From a checkpoint of a small multi-label image tagger: norm batchnorm.
Rows from block 11 of a small multi-label image tagger, named by matrix and row number. Rows with one number belong to one channel. Each number is 128 + 24 x the weight over its row's rms, rounded and kept within 0 to 255. All counts start at 0. Numbers have three digits each.
After each channel's rows are labels from the 100 images, of 14976, where the channel reaches its highest value: "colour at peak" is the nearest of a few named colours to the mean colour under the peak. Only what is clearly more common there than usual is listed. The data: simulated fluorescence microscopy of cells. In brackets: how many of the 100, against the usual share in percent.
# c3: 3x3 conv (model.blocks.11.c3.weight, 256x256x3x3, each kernel summed), inputs 208-255
# c1: pointwise conv (model.blocks.11.c1.weight, 256x256x1x1), inputs 208-255

c3.181:092121126080131169183120149126158142094145120083163140144128112129129116124082140120096163152115117140131134122161129146089147138150119091128135
c1.181:092116117125180153169083126127173161098122118110141142129120153140154126107135127135079144164072120144136133115140123132126109108114124093162143
colour at peak: brown (45 vs 11.7)

c3.242:118076110224144246185145115101111106122129139140175106133170157132128110129126084100123137162114116145114117144148161152106180123160131119093145
c1.242:143099117159111230145129141126117097152102133125123145141163142108120123120091123126121144142115107148000126109086120166137169124141133119141164
colour at peak: purple (27 vs 3)

c3.187:113187138123172090118091126101129137122131137133095111145102123147140138146111110135119154114119102115152126114156097131123106147109144180170128
c1.187:086134110143156103130154122111131120062111113149122113154133122151119162145144140121111172150136109146120111130128090137114123114123108136133121
colour at peak: blue (30 vs 2.9)

c3.111:177194110115099111142106158132116117124164139123120126082149153144113129134132144126096110152166109128107131112132132136188115096095150143106132
c1.111:155168119123087122111116102132118133130154090109148125098146127180147086148105193128086098162144137123107104092091107117142116117133118141113102
colour at peak: blue (39 vs 2.9)

c3.248:144140140192113145115118101102115150146139147098141141124062132088129076144116119128112178129152120128167096122104120162127121123146094151130125
c1.248:106122156168146110108130065135129153109092124114144093144084123136158077142130123121117143143145109130108086122123134176005131088143103127147097
colour at peak: blue (27 vs 2.9)

c3.159:117103126139112141178102115119131144126146118133120174138174127121132129141082087109091157129144170169152129110135143125132123129139132111099138
c1.159:127144107161140108176103107137102100119098152127128150127170154161089084147113110106109126123156144154136136123136120123128136138180152118123161
colour at peak: purple (27 vs 3)

c3.164:158097117168133162212116140117147163155116153115125137185128095117130110123154144111171142123125122112134129144179154147120101095116186118140091
c1.164:141137123144099154141146122116149143110106131073112149148134150141106086129153138175138165146159107114147108162122131154153130095113152128113122
colour at peak: blue (32 vs 2.9)

c3.51:174090118108125133145155138123116139118100121122129128150157141109120131137137148097110107119126115091124126136090153174113041148112138143123123
c1.51:138071141112119123109123147152125123121128158104139125142121121090116158168138106111086076145123159095126086118099133156103042152118124096149148
colour at peak: green (34 vs 6.3)

c3.87:119116119111109121117165118141128121127100115098204138156105139130132076104097117139169118134109085100107134082125120132101151120136122164118132
c1.87:155141164103162140138150124122117125076103171166126111147136111145118126096109141155152124133136112105125135083149115136116130094144105148148143
colour at peak: grey (30 vs 1.2)

c3.11:095129124092147150098120131122117125164140099136126110101129161122153126141135136169091129115075130155120122109123143121128130091082125119161081
c1.11:118164098111129110118163096100130107154083138142158107085123152155124163123157143130107126120073134147136125166126162136121107097127138153131096
colour at peak: blue (29 vs 2.9)

c3.53:174121118086135000190165116123119180157127103139140164132152127139131113135120092155144141117126191152061102141135155130126130152097131146142110
c1.53:137128126131139000160173132117147146167128095152151141157136150131127122160131113137114144135132156116075156152139137123141114132103125153146124
colour at peak: green (28 vs 6.3)

c3.107:135118134128164129148098156099134145142143135182107110163139121169127150148147152087091125104147131143117149131147120180064102111123175126128116
c1.107:142129129144212143134131133171136143132143087144115124124117098151156125113127125124143123144149156132108139139075129157110101119101127170106152
colour at peak: purple (32 vs 3)

c3.163:135132115135164127136091075154106123135132102102141098100142124187118136110117109107140148153104163113112120143140166094122127101098143101125144
c1.163:155121123109191135132131092155140153147106132103145110113160116166124141138112136097139138165122144095148132161134128104152132127105115111112110
colour at peak: blue (50 vs 2.9)

c3.24:124099127136122130136087174099120077110135110149162127166112102115102125141090111113186105141113126100137107170100134122118172119143159122100176
c1.24:138087137128111155138115157142134098094091089153154131158101084136132143105116101140179136151097126118147120139106136122117161135123107123142183
colour at peak: green (30 vs 6.3); brown (29 vs 11.7)

c3.246:105091126160127108101105102130136115103123131137116133141126147092159134120116127103145099143096117200140144127130121053091074121121104133142135
c1.246:131109084183178125137098123159121123111152137128157145160091117087159130144110149096109080149133116163153133151113040066135079134109127129100139
colour at peak: green (47 vs 6.3)

c3.151:131092152103124131158148187130116107128136125157087128125162129145128144115140168115136177176124156169136099144159134119136162126128091121135203
c1.151:118110164117128141152151157154154140099138145124109113101147123149147123141140131133136162128120103145128144142120119120140142123135115145128176
colour at peak: purple (31 vs 3)

c3.167:124096133124140117111122158165131090110150144138121110105115151132145120109127107115132078119113135187116156098127171043115067121152150131128126
c1.167:138108102118121134121106155152133121114120151132126125089133131128146103126128120112151118142132144160142157134149144042126042119149173141134109
colour at peak: green (46 vs 6.3)

c3.195:141095126129154179122129146116110114148111135120241148095171152138117105150123125116112140116123094129102154145196136131104104117070120140117117
c1.195:126139155116202122137154168156148132162112148124191142131176131159088162113104113120139126125116118119135131125153109157129142160088105176115103
colour at peak: brown (34 vs 11.7)

c3.230:141132156148137163134136157129114135128114097143131152123115131139099159127110158154125114185135117154085110145083120131113123131149143094129166
c1.230:137143147147141175120158142124106090149137091157167155117087111127046188119109091119155129162128150129067094158097122137129134125154139130096135
colour at peak: green (35 vs 6.3)